{"beta2": 0.95, "one_sided": false, "adamw_lr_other_params": 0.001}
Rows from block 5 of a small image classifier, named by matrix and row number. Rows with one number belong to one channel. Each number is 50 + 15 x the weight over its row's rms, rounded and kept within 0 to 99. All counts start at 0.
After each channel's rows are labels from the 100 images, of 14976, where the channel reaches its highest value: "responds to" is what is common among them. Only what is clearly more common there than usual is listed. The data: simulated grey scan slices of phantoms with and without marks.
# convs1: grouped (4 groups) 3x3 conv (model.blocks.5.convs.1.weight, 144x36x3x3, each kernel summed), inputs within the group 0-35
# convs2: expand pointwise conv (model.blocks.5.convs.2.weight, 288x144x1x1, transposed), outputs 0-143

convs1.71:27 63 74 43 66 50 59 51 81 57 42 51 68 47 54 44 31 15 32 27 39 57 32 59 30 27 46 48 59 36 40 56 43 31 34 54
convs2.71:69 52 43 45 45 44 27 22 33 60 29 50 55 47 63 33 50 67 42 54 32 13 39 29 68 20 14 49 66 61 62 57 65 38 58 51 87 72 47 33 73 26 52 51 67 45 44 61 50 43 46 61 53 67 34 67 61 42 44 36 49 46 49 64 42 61 63 05 37 28 72 55 41 44 35 57 67 75 28 49 69 50 67 44 62 81 40 45 43 36 73 38 45 53 55 47 63 44 75 60 40 53 43 42 55 51 64 25 41 73 46 34 55 58 49 28 55 77 46 29 33 34 36 66 85 42 52 48 68 48 40 32 68 64 77 80 27 45 38 32 26 46 46 69
responds to: chest

convs1.45:37 20 50 44 39 70 66 22 44 39 73 43 36 68 43 28 56 63 36 48 66 64 75 51 60 68 40 27 44 28 42 39 55 43 47 33
convs2.45:53 52 59 55 48 33 31 40 69 17 52 56 48 24 55 53 34 56 42 72 54 70 89 49 85 54 43 61 08 63 77 75 63 58 34 61 53 57 40 27 58 40 62 53 37 51 58 53 60 55 69 58 61 47 34 52 43 34 68 64 65 81 29 27 40 46 47 37 61 54 58 47 59 57 59 64 35 63 19 50 50 56 45 51 21 48 20 41 41 57 74 40 42 74 43 65 42 39 40 77 44 64 22 53 46 65 45 52 25 46 46 54 82 60 40 62 62 56 54 42 54 65 36 26 62 31 62 70 62 67 23 41 67 62 60 34 33 52 66 54 56 48 25 82
responds to: limb

convs1.113:80 56 52 55 56 60 51 33 57 33 49 72 60 60 36 65 53 25 39 64 72 77 35 64 51 34 44 42 42 42 32 41 72 34 72 75
convs2.113:50 40 58 44 22 54 64 61 67 56 31 70 56 52 78 72 40 59 55 48 40 53 54 64 50 42 71 39 21 68 69 80 52 38 55 64 72 68 63 39 58 35 59 67 56 21 45 74 57 78 65 69 22 55 56 62 49 71 55 36 59 61 48 36 51 49 43 49 42 44 48 56 59 36 29 27 69 32 66 48 85 21 82 48 69 58 72 46 24 62 57 50 58 58 54 48 38 67 21 40 51 49 49 67 26 50 72 50 53 73 37 47 62 38 66 52 60 51 42 51 65 50 30 50 38 66 41 50 60 57 34 39 31 39 35 48 88 62 58 70 60 59 34 47
responds to: chest

convs1.63:59 67 34 49 42 43 49 65 36 45 41 64 27 67 31 79 39 65 46 31 54 44 61 42 55 36 39 36 56 60 77 58 36 35 34 89
convs2.63:22 56 22 45 47 69 46 57 54 49 75 60 53 51 64 45 44 69 74 47 50 43 24 39 46 21 26 22 41 34 50 28 42 29 58 36 53 44 41 13 59 27 73 35 29 34 70 66 72 62 73 68 80 39 52 61 40 40 27 74 50 49 67 38 58 38 50 35 40 37 60 46 42 41 69 53 54 48 43 53 43 37 60 65 82 40 43 37 50 66 53 52 69 52 75 32 34 58 54 52 35 39 65 66 61 71 31 60 49 42 48 41 62 38 54 43 69 43 84 55 62 49 62 37 35 38 51 24 82 55 76 31 27 47 52 16 44 61 48 49 48 57 36 47
responds to: head

convs1.17:60 65 55 50 58 38 44 53 35 60 26 59 49 76 34 37 53 27 55 39 47 45 60 63 65 55 78 14 64 61 25 61 48 35 23 42
convs2.17:71 40 29 63 40 33 49 23 41 32 73 43 44 59 39 57 67 59 27 34 74 49 45 41 48 54 71 44 43 50 56 72 27 51 47 27 72 36 47 51 63 66 45 38 57 23 70 61 47 50 26 39 47 27 71 49 51 39 47 62 44 48 58 73 54 29 49 54 51 59 39 64 18 51 36 54 50 75 27 58 37 38 49 69 35 55 82 44 69 38 49 70 40 53 43 43 38 82 28 48 45 42 74 27 15 54 59 66 54 81 56 44 50 34 54 56 28 30 37 69 72 27 58 46 48 42 23 38 57 46 46 41 45 48 61 83 59 51 49 53 52 33 61 47
responds to: belly

convs1.126:30 48 64 63 43 50 71 62 54 61 34 34 24 27 55 18 38 88 61 44 57 58 67 54 34 52 71 45 57 37 31 52 45 38 41 61
convs2.126:48 43 60 52 29 66 65 17 41 59 41 20 71 56 53 29 55 36 55 48 45 50 33 39 65 57 48 41 43 49 39 67 55 32 22 35 38 52 40 27 49 52 32 45 39 71 49 52 38 28 69 43 65 53 27 49 75 47 54 52 52 57 35 28 46 72 52 37 41 54 41 40 38 49 53 55 38 54 14 45 29 70 53 46 44 68 35 69 75 72 21 27 32 51 36 52 58 43 62 60 54 57 52 36 76 38 41 67 49 64 34 26 19 61 48 64 20 42 44 74 26 60 68 25 63 53 40 48 35 31 57 62 36 32 43 69 33 26 49 25 38 44 39 35
responds to: head

convs1.101:41 56 68 58 53 62 44 22 40 71 53 34 77 72 39 49 44 55 38 49 57 35 33 67 64 63 42 58 62 29 40 19 82 47 63 62
convs2.101:64 51 57 44 37 58 62 55 49 40 59 45 43 70 36 59 46 49 51 33 59 57 33 46 63 60 34 42 56 47 25 42 66 72 73 22 62 43 33 51 52 37 18 34 45 57 56 41 22 50 70 63 59 36 49 76 58 27 33 34 48 57 41 21 50 35 34 31 38 49 46 37 63 36 69 69 40 12 56 36 63 55 70 49 53 75 54 46 24 50 42 55 58 37 61 37 62 45 49 78 66 40 62 17 67 41 60 32 58 37 62 40 52 36 77 58 50 32 49 37 62 40 48 64 78 37 45 47 67 45 29 52 48 35 31 43 44 22 67 61 40 38 53 47
responds to: limb

convs1.79:55 60 38 38 29 43 88 48 63 73 36 56 54 55 56 31 82 47 43 63 58 28 74 37 51 46 48 51 46 76 70 41 71 36 44 46
convs2.79:74 61 37 84 50 59 37 45 65 37 41 51 24 39 60 56 70 44 57 60 66 47 64 59 41 46 28 45 40 46 38 51 32 67 29 47 60 73 38 39 33 54 33 40 52 31 64 24 60 49 46 32 75 81 46 57 42 58 29 54 33 39 29 39 71 57 39 49 53 35 33 32 46 39 06 59 55 45 65 65 70 50 58 38 52 60 59 64 58 52 43 55 63 51 48 46 48 30 78 49 62 34 43 23 71 95 28 55 51 43 49 35 58 77 18 33 45 97 64 65 54 33 72 67 56 50 54 63 57 32 61 59 29 79 62 36 53 40 66 41 32 48 44 75
responds to: chest

convs1.130:49 58 62 64 83 60 46 40 53 47 31 34 26 31 59 08 66 64 65 53 58 65 58 53 32 57 54 30 62 35 37 48 59 62 57 68
convs2.130:63 57 70 73 33 72 37 40 46 55 60 76 23 34 51 69 54 31 50 56 42 61 26 23 49 54 86 52 43 42 49 55 67 69 36 58 63 86 44 44 34 88 69 66 48 45 69 48 23 63 41 63 45 52 61 39 43 35 45 49 28 48 58 44 67 46 44 45 61 31 50 45 62 61 57 54 50 71 26 64 39 39 47 52 09 59 40 66 16 36 26 47 48 58 50 71 68 71 27 43 69 57 54 50 65 31 35 68 53 31 51 39 44 48 41 59 40 26 54 54 35 58 68 29 74 40 38 51 59 49 78 42 61 70 61 69 70 49 08 22 80 58 72 42
responds to: belly

convs1.2:81 50 40 54 40 51 55 48 86 48 59 68 41 46 34 41 39 67 36 77 37 52 35 56 49 42 44 72 35 39 77 33 29 55 69 35
convs2.2:76 78 68 62 50 53 26 41 49 71 56 21 64 59 49 54 50 73 70 65 63 59 63 44 67 33 68 40 56 37 47 45 44 55 36 56 55 45 57 62 57 38 89 55 55 44 46 57 45 51 54 35 38 39 27 54 35 56 50 22 29 68 74 54 57 41 64 61 47 65 37 71 63 40 69 44 68 76 82 66 55 55 47 90 65 50 66 29 51 42 24 65 59 56 39 67 67 40 29 60 73 40 51 53 55 50 79 72 44 75 58 39 72 61 31 37 49 45 43 72 61 13 37 37 43 35 49 83 52 69 55 42 64 30 49 55 21 54 69 68 38 27 36 53
responds to: chest

convs1.124:82 40 58 28 56 21 56 51 49 16 63 46 61 49 35 60 64 39 36 40 58 55 38 60 52 26 40 77 43 38 35 55 56 42 56 22
convs2.124:30 14 63 30 18 53 58 67 18 05 41 54 47 36 54 52 30 65 57 43 40 46 32 40 29 55 64 37 52 51 37 29 60 53 70 45 39 42 63 42 41 71 67 31 71 67 42 60 53 46 37 54 63 62 50 55 37 69 35 39 58 55 33 48 37 40 47 61 34 65 59 50 61 45 75 48 52 31 66 39 62 53 57 65 65 59 53 47 29 57 51 50 24 47 55 49 65 37 59 50 31 43 51 73 68 46 46 40 69 32 49 86 31 59 59 76 78 42 66 47 53 65 49 63 58 64 54 61 70 60 53 46 35 67 60 44 43 68 50 64 49 65 30 56
responds to: chest

convs1.139:75 35 48 31 50 58 53 28 55 37 87 41 35 39 45 42 62 57 50 45 45 37 60 56 82 40 44 74 33 53 31 46 36 31 23 48
convs2.139:43 68 33 70 65 55 42 49 31 55 50 29 31 76 61 54 38 52 50 37 57 28 46 51 34 72 49 61 35 76 63 32 40 50 79 63 70 27 67 44 59 37 55 43 56 45 52 46 52 45 57 40 25 68 33 66 35 86 67 70 51 44 61 46 47 52 61 50 49 60 61 52 58 52 72 57 63 56 36 41 51 42 24 59 76 67 45 50 52 36 71 40 46 42 67 50 36 60 64 25 66 79 53 29 21 57 73 42 40 20 52 25 52 46 30 64 32 58 52 26 68 42 30 44 28 66 70 47 43 57 81 57 45 56 66 71 52 55 69 42 40 57 40 43
responds to: chest

convs1.65:71 80 35 53 63 32 56 63 22 57 49 65 14 62 45 36 57 57 41 38 44 35 32 33 48 50 34 42 54 25 72 55 33 58 42 58
convs2.65:26 61 64 71 51 37 68 36 64 31 41 49 52 74 55 42 41 55 57 42 52 59 71 35 31 49 75 47 42 51 51 59 23 45 65 75 48 67 70 44 47 52 36 68 43 32 56 57 59 72 24 61 52 48 53 59 50 25 44 51 55 22 61 40 47 47 48 23 54 37 86 57 57 41 64 67 29 54 60 71 59 22 53 20 52 37 79 50 54 59 52 50 53 65 44 40 18 46 49 63 62 76 49 58 68 34 52 56 39 01 49 55 53 28 58 63 51 31 19 37 25 47 55 64 44 56 40 36 61 63 66 64 35 42 62 82 82 46 40 53 50 62 45 83
responds to: chest

convs1.84:54 67 53 69 52 35 43 26 64 31 44 29 78 59 11 40 47 59 44 27 56 52 36 36 75 72 53 41 59 41 49 36 67 51 47 45
convs2.84:72 55 43 30 66 45 52 30 16 37 68 43 71 43 24 51 57 34 89 40 71 50 64 90 37 43 71 52 55 74 55 64 14 41 41 67 52 41 22 50 60 52 68 26 80 26 32 77 60 54 33 27 62 38 39 44 39 72 44 58 46 53 36 65 47 50 54 49 59 42 50 61 47 60 15 57 45 31 61 60 49 30 59 61 39 41 24 37 55 34 27 56 47 60 47 68 46 56 50 38 55 64 38 57 48 47 50 39 41 53 39 44 31 49 32 76 67 65 52 54 55 48 48 30 42 49 53 26 58 41 49 68 42 50 46 21 70 24 56 52 62 47 42 55
responds to: limb

convs1.25:52 46 43 36 53 56 69 44 25 50 29 56 64 47 43 45 22 34 52 44 29 49 95 54 30 84 53 36 58 43 34 61 57 44 47 45
convs2.25:38 41 48 57 36 42 23 37 44 58 64 23 49 53 54 35 48 67 54 58 42 42 78 49 70 44 21 48 51 32 13 30 08 14 37 48 77 38 52 58 10 43 17 42 26 68 52 49 74 29 39 40 55 44 58 33 51 42 75 23 69 77 33 46 40 56 61 43 41 38 42 52 50 28 44 44 46 62 55 57 48 41 36 37 52 61 56 51 44 34 72 76 24 65 45 17 53 44 59 66 49 51 49 59 44 43 97 33 48 69 47 30 69 44 53 61 10 40 60 35 63 43 48 48 40 69 44 45 55 42 44 56 43 42 70 48 29 17 54 00 28 37 73 34
responds to: limb

convs1.89:49 43 74 41 57 63 60 59 67 50 38 63 38 68 43 45 74 28 25 50 59 55 86 52 76 51 29 58 49 72 52 60 39 44 24 62
convs2.89:27 43 57 53 60 52 30 61 75 72 47 43 66 47 50 17 62 33 35 48 37 54 55 99 46 44 54 28 62 62 89 35 39 07 61 96 43 32 41 58 87 45 14 65 60 33 34 55 33 41 71 57 70 56 58 39 52 39 51 47 61 57 39 58 46 80 42 27 57 39 38 67 55 42 53 82 59 24 62 59 53 73 35 43 48 34 53 58 56 54 69 46 43 53 44 55 63 62 51 45 59 32 51 56 50 53 54 53 29 38 63 39 63 78 28 40 53 60 21 54 29 57 36 46 49 66 32 72 24 38 60 58 52 55 67 57 47 53 52 39 59 54 54 33
responds to: chest

convs1.33:47 37 39 58 43 49 65 21 55 46 60 68 35 67 45 49 42 71 32 58 44 64 41 67 39 41 45 68 28 32 76 18 35 76 60 41
convs2.33:49 23 44 42 45 36 37 39 63 48 36 33 58 56 38 21 46 61 28 68 51 54 76 46 56 50 42 43 54 65 61 76 49 54 25 53 55 28 52 46 45 50 75 50 84 42 62 57 36 43 23 60 45 27 63 25 57 59 30 56 31 80 36 27 39 31 44 72 29 39 40 45 58 63 55 55 69 63 56 22 60 39 32 55 52 22 46 60 53 57 44 13 49 43 80 74 67 54 75 53 56 33 66 63 44 47 61 42 58 75 45 13 41 80 74 39 69 74 75 47 52 56 44 05 53 31 56 36 65 30 37 43 59 43 58 61 31 50 32 69 21 37 48 39
responds to: chest

convs1.95:39 52 26 54 24 61 45 45 79 78 56 36 40 22 51 22 53 60 48 51 65 55 50 58 51 58 43 84 73 60 55 37 48 43 41 69
convs2.95:40 60 42 28 66 40 41 66 39 35 32 37 45 61 57 51 71 33 72 75 61 59 54 42 36 53 56 45 52 40 50 62 61 33 58 30 52 56 69 67 43 53 54 83 48 70 67 64 31 50 49 62 64 32 57 59 33 62 36 54 63 47 46 57 67 40 41 41 38 62 55 51 28 45 87 38 57 66 71 54 51 33 59 60 35 48 37 47 46 64 43 71 80 53 53 38 19 78 42 44 51 52 63 63 60 67 57 26 70 34 56 37 47 46 00 30 71 51 33 62 72 43 44 27 37 34 99 45 26 46 89 25 53 32 75 54 51 45 76 52 54 81 25 29
responds to: head

convs1.100:35 38 64 33 55 67 41 38 64 27 49 64 32 42 25 31 71 50 45 34 28 67 65 50 59 58 31 60 50 67 75 53 17 56 52 55
convs2.100:70 38 47 50 38 47 29 42 55 45 36 52 47 26 50 62 37 88 74 53 27 75 62 57 50 46 66 47 71 58 49 29 49 52 49 67 60 41 43 71 42 32 90 46 58 65 66 67 46 49 38 58 46 67 50 78 44 43 64 51 57 54 41 55 59 43 47 51 50 59 22 64 36 24 30 49 47 74 55 69 61 72 51 35 42 20 78 84 34 47 62 37 50 55 43 51 36 53 51 18 51 69 57 51 57 13 35 56 67 44 30 57 47 37 49 86 54 48 43 26 46 72 38 66 39 40 64 69 53 53 24 25 39 34 71 54 42 64 31 71 68 36 50 62
responds to: chest

convs1.92:59 66 62 68 49 32 48 05 42 62 57 26 66 65 43 41 31 47 45 66 66 35 40 61 72 53 66 69 45 29 39 40 64 38 48 52
convs2.92:66 44 42 49 10 75 66 41 16 60 60 37 64 51 36 66 22 70 24 57 48 60 57 76 41 42 62 43 52 52 70 53 32 46 51 67 57 38 43 67 52 47 64 68 67 41 65 54 38 48 76 80 52 19 45 61 39 44 48 71 36 73 54 35 54 59 38 74 44 58 33 43 50 33 61 72 50 33 35 49 47 61 70 48 66 20 60 56 61 69 43 63 40 45 84 68 42 34 28 63 57 76 52 43 60 45 25 59 53 48 54 74 31 58 64 48 70 45 68 60 80 48 34 34 52 53 31 57 63 34 50 28 57 48 51 60 37 92 65 55 27 46 72 16
responds to: limb

convs1.36:49 51 64 33 47 33 34 60 39 58 51 68 36 55 63 26 35 51 36 32 57 44 64 50 25 36 16 41 56 70 60 16 32 34 39 49
convs2.36:52 52 60 50 66 64 54 60 31 30 39 32 25 52 42 69 39 87 41 56 61 66 40 71 50 64 63 43 40 64 53 44 55 65 43 55 50 33 46 10 63 50 54 52 52 43 57 75 53 36 48 33 65 24 76 73 63 47 56 53 61 41 42 49 29 50 56 53 52 47 51 65 28 43 44 64 40 74 65 47 53 43 55 81 31 60 49 29 57 73 63 43 25 47 61 53 40 51 44 51 47 38 53 56 48 44 44 36 78 62 53 81 40 71 55 51 52 77 77 64 45 72 37 42 66 14 20 46 30 59 47 39 41 84 77 66 52 47 45 50 58 60 57 50
responds to: chest

convs1.123:50 49 36 32 69 37 60 63 62 44 69 45 32 61 45 32 56 73 76 40 52 71 44 71 59 35 43 28 40 51 09 37 47 44 70 53
convs2.123:45 40 79 41 79 73 37 52 36 43 55 54 52 70 52 60 27 42 52 36 33 73 30 67 25 52 55 52 29 51 50 33 52 29 51 67 62 44 58 46 50 83 93 34 59 45 52 45 36 58 27 45 53 67 33 52 52 45 57 50 56 36 85 52 34 36 37 65 17 52 66 57 54 47 42 50 57 82 33 54 73 72 56 56 53 40 32 37 15 34 42 74 86 25 40 48 44 86 40 58 62 47 44 65 49 37 46 29 52 83 66 23 38 60 63 46 65 61 29 39 65 55 76 34 48 45 24 39 65 67 47 68 85 58 31 43 47 51 54 50 60 23 52 45
responds to: head

convs1.87:61 42 33 50 41 67 64 71 72 72 56 71 33 52 46 31 81 48 46 36 66 51 65 44 33 55 39 52 37 76 73 69 59 55 70 61
convs2.87:24 53 46 34 86 39 75 70 46 81 50 38 36 52 35 52 55 60 18 51 66 62 37 45 46 41 44 41 62 37 65 39 54 59 68 40 09 56 50 49 48 44 49 51 59 63 32 34 56 56 28 53 52 39 33 68 39 36 42 37 46 65 66 46 60 76 53 45 39 32 66 45 63 72 67 28 52 70 42 33 57 38 45 50 51 39 44 20 30 41 68 44 64 43 44 42 59 22 80 43 72 58 29 09 65 71 72 33 41 76 74 69 15 43 57 36 61 74 36 33 41 57 73 54 47 46 43 57 46 45 39 44 54 65 54 19 39 28 67 87 57 27 36 20
responds to: chest

convs1.32:44 45 12 41 70 46 50 58 60 63 55 35 63 51 44 39 55 60 32 46 14 36 83 47 49 57 77 37 56 33 53 54 39 32 41 33
convs2.32:59 32 58 74 18 53 58 65 41 29 49 47 54 48 36 51 45 38 41 53 65 42 86 38 52 41 40 60 65 24 49 50 52 28 37 53 71 17 31 35 67 81 15 60 38 42 45 62 35 49 34 62 58 62 65 53 44 46 52 32 45 34 40 33 66 59 37 38 41 44 52 62 54 48 34 55 45 40 41 56 54 42 67 73 53 63 36 24 65 40 40 76 52 20 47 47 47 88 59 83 53 30 62 25 44 68 28 45 58 31 40 51 72 52 56 51 56 71 58 60 44 34 52 27 57 07 80 38 28 72 46 67 65 50 50 33 50 27 46 51 44 67 35 45
responds to: limb

convs1.49:67 77 54 37 63 63 28 50 41 64 33 20 43 56 54 10 42 47 41 47 59 31 57 23 54 70 36 48 33 47 37 46 54 33 50 57
convs2.49:61 60 77 52 56 66 47 54 42 75 24 48 55 78 20 60 51 64 71 62 42 58 31 71 42 62 52 40 33 18 30 69 53 45 43 67 48 44 61 57 46 69 46 54 44 56 73 67 75 39 45 18 33 42 22 41 58 73 38 37 36 45 25 19 31 53 48 45 36 46 74 29 69 37 40 46 61 42 43 39 80 31 41 55 48 62 24 26 57 59 64 57 57 57 69 34 74 60 60 34 54 58 48 66 48 48 77 47 52 78 67 40 51 38 68 58 29 43 50 42 57 57 41 38 55 36 41 35 38 57 29 39 68 26 29 75 29 77 61 40 54 51 22 28
responds to: head

convs1.58:88 38 34 31 58 64 38 55 49 55 30 30 55 40 19 66 44 48 57 59 59 25 45 32 51 31 56 53 68 32 33 60 32 37 40 46
convs2.58:48 56 39 24 49 41 34 50 28 59 69 37 61 55 42 57 45 41 67 50 25 59 30 58 63 46 71 58 70 39 47 38 46 23 53 34 30 71 49 64 25 57 60 65 65 42 54 57 13 49 33 66 24 74 42 44 81 52 26 25 57 55 54 44 28 46 51 20 60 23 47 52 43 91 55 59 46 59 44 25 64 55 56 36 40 57 53 40 28 81 41 48 53 49 19 61 43 66 48 39 44 46 63 57 33 49 53 47 16 57 76 40 39 83 41 30 24 39 61 53 42 69 50 72 41 27 53 52 36 52 70 48 60 74 54 45 72 50 41 74 48 53 45 32
responds to: belly

convs1.75:52 55 70 60 65 57 52 40 50 00 59 47 56 64 07 61 24 37 43 57 43 52 52 52 59 59 54 43 49 60 49 28 54 46 37 47
convs2.75:30 43 49 42 41 28 86 53 39 61 52 68 29 35 48 53 77 63 46 74 53 53 38 40 62 47 51 35 12 60 44 57 50 75 46 39 91 52 58 21 55 21 45 45 51 44 80 52 72 39 59 51 43 51 53 54 69 62 48 58 41 35 54 39 48 28 56 47 62 30 53 53 31 42 85 44 77 50 48 55 43 19 52 25 46 34 19 55 38 82 53 50 52 56 71 69 57 37 67 48 53 58 56 40 49 45 73 62 51 39 68 44 66 73 86 37 44 86 39 37 60 48 48 41 48 28 69 54 46 91 22 48 55 39 41 48 51 41 63 56 69 43 53 32
responds to: belly

convs1.106:42 50 48 63 83 39 57 54 83 45 38 22 44 51 30 28 50 69 56 62 17 35 31 45 54 34 42 39 52 39 52 38 44 43 69 33
convs2.106:26 56 56 39 31 23 26 30 50 52 52 50 59 37 48 55 39 27 63 29 24 47 36 41 59 57 65 50 34 14 41 61 47 66 61 22 41 53 38 49 57 46 73 63 42 67 71 43 47 37 36 63 32 79 56 24 45 19 37 33 52 50 49 56 31 27 36 54 59 65 59 49 37 52 52 37 63 72 63 43 73 26 55 58 48 70 56 61 49 78 29 51 59 43 44 58 51 56 88 42 60 42 68 49 49 58 60 71 47 56 43 55 46 67 26 69 38 34 49 27 50 33 45 47 76 46 66 65 72 38 65 54 39 45 33 37 57 36 42 36 61 17 68 39
responds to: limb

convs1.11:44 27 28 44 47 18 30 35 40 64 64 40 59 21 51 49 44 28 69 39 29 64 77 34 48 47 48 44 55 38 43 37 57 28 38 54
convs2.11:51 46 42 57 32 81 44 49 38 44 32 56 56 36 42 33 49 28 28 44 79 75 20 32 70 34 39 82 25 53 48 37 59 70 50 85 56 74 57 40 65 49 68 42 47 50 35 57 32 71 71 44 50 52 23 43 77 37 70 44 47 25 35 33 69 38 46 49 40 65 56 48 71 33 56 33 39 27 36 39 35 15 51 39 31 36 40 29 37 41 55 48 48 54 52 79 58 46 68 41 56 53 34 58 52 65 48 52 46 53 72 27 26 76 50 64 17 69 66 31 75 66 64 28 40 49 61 04 64 54 42 61 63 42 47 41 45 37 74 36 42 53 41 60
responds to: limb

convs1.1:42 82 41 49 59 27 59 38 32 70 52 44 47 24 47 49 51 37 45 45 40 60 43 32 53 26 46 26 38 91 46 45 64 44 26 46
convs2.1:27 47 45 69 53 45 61 21 62 41 37 49 09 54 68 59 63 45 31 73 63 42 50 78 74 54 41 40 62 47 52 52 56 42 41 81 35 47 29 46 54 38 44 58 43 53 65 48 29 54 36 44 55 67 29 53 78 29 67 54 49 96 64 41 40 32 37 24 39 68 55 60 64 42 63 38 56 65 47 64 61 82 48 43 57 59 24 35 55 76 43 52 44 31 55 70 66 43 48 58 46 31 61 39 56 63 30 41 63 50 37 42 33 33 30 41 30 33 39 40 56 35 33 46 65 59 12 37 27 40 59 41 55 35 73 31 27 40 61 18 28 52 49 16
responds to: limb

convs1.6:56 48 70 71 59 32 18 50 79 49 63 69 35 60 35 54 53 44 64 73 76 49 51 46 62 39 50 49 45 43 80 39 62 70 70 37
convs2.6:41 47 46 89 38 34 39 20 29 81 57 60 59 31 54 39 40 63 63 50 68 54 85 34 55 40 18 44 20 65 84 58 05 39 47 45 45 41 19 33 61 74 61 52 65 43 43 36 62 40 59 54 64 81 53 33 58 29 35 52 63 55 38 60 69 57 60 35 43 18 44 41 56 67 31 49 25 54 60 30 48 45 45 44 50 44 42 58 55 45 42 39 60 52 54 36 80 42 54 61 92 51 59 50 68 58 51 46 49 46 54 47 49 35 63 17 42 54 43 43 48 15 53 22 56 33 63 41 49 58 43 55 59 68 50 49 62 38 89 61 56 68 54 46
responds to: chest

convs1.37:44 32 59 36 59 36 40 38 41 69 26 50 43 60 16 95 50 50 59 57 56 42 50 33 64 57 32 62 72 47 25 41 49 37 42 46
convs2.37:39 54 62 48 32 53 27 79 49 49 67 56 43 71 53 75 55 47 42 48 41 48 25 50 30 47 59 61 53 37 67 53 27 49 71 74 40 50 16 49 36 59 11 45 37 51 56 50 50 40 49 44 66 55 62 39 63 69 31 48 36 57 52 39 66 56 23 56 69 29 33 44 74 99 41 58 67 57 34 35 48 41 76 46 54 32 50 54 53 49 33 53 67 40 69 50 70 71 56 87 54 54 61 42 47 50 32 35 55 50 39 52 71 46 48 56 39 50 34 62 40 32 51 63 60 61 56 59 40 46 58 44 26 64 22 57 70 54 55 52 59 40 63 52
responds to: head

convs1.72:41 31 38 47 37 58 28 43 43 73 47 43 40 42 64 37 62 70 23 31 81 56 38 48 36 53 45 74 74 56 54 33 53 76 53 68
convs2.72:41 18 50 41 48 59 59 39 57 56 31 40 57 74 52 47 76 38 40 38 39 82 42 37 50 88 43 46 45 40 60 44 69 21 44 48 69 11 64 58 57 51 42 23 51 46 43 39 46 56 48 42 42 48 22 45 59 45 60 75 48 44 51 39 52 31 33 32 45 32 48 58 42 57 51 47 41 58 41 44 49 56 63 69 38 73 72 19 45 58 19 52 47 64 60 40 28 40 72 85 38 33 53 50 45 29 37 48 55 55 62 33 67 74 54 41 50 49 71 46 36 28 32 40 58 69 43 33 54 49 60 37 27 53 66 39 69 33 53 46 42 39 57 40
responds to: head

convs1.7:48 42 56 48 50 52 56 78 26 59 66 40 50 36 47 54 70 43 65 43 37 49 76 12 38 41 47 28 37 31 40 22 68 35 35 55
convs2.7:58 53 56 41 77 43 40 62 40 75 53 50 26 57 64 51 53 41 47 58 62 60 30 34 76 40 56 60 45 62 00 57 31 34 55 51 59 42 00 65 54 61 52 55 42 49 24 52 61 64 57 39 48 54 67 53 38 48 97 79 47 67 28 54 53 49 41 43 61 42 26 26 29 52 64 31 58 28 25 17 42 41 25 62 67 52 30 67 36 55 59 75 53 63 47 56 58 47 42 51 52 69 68 53 54 49 64 49 76 70 59 36 52 51 53 64 44 50 39 37 81 63 54 60 72 33 48 57 55 42 52 69 55 20 45 61 60 28 54 64 33 52 26 43
responds to: belly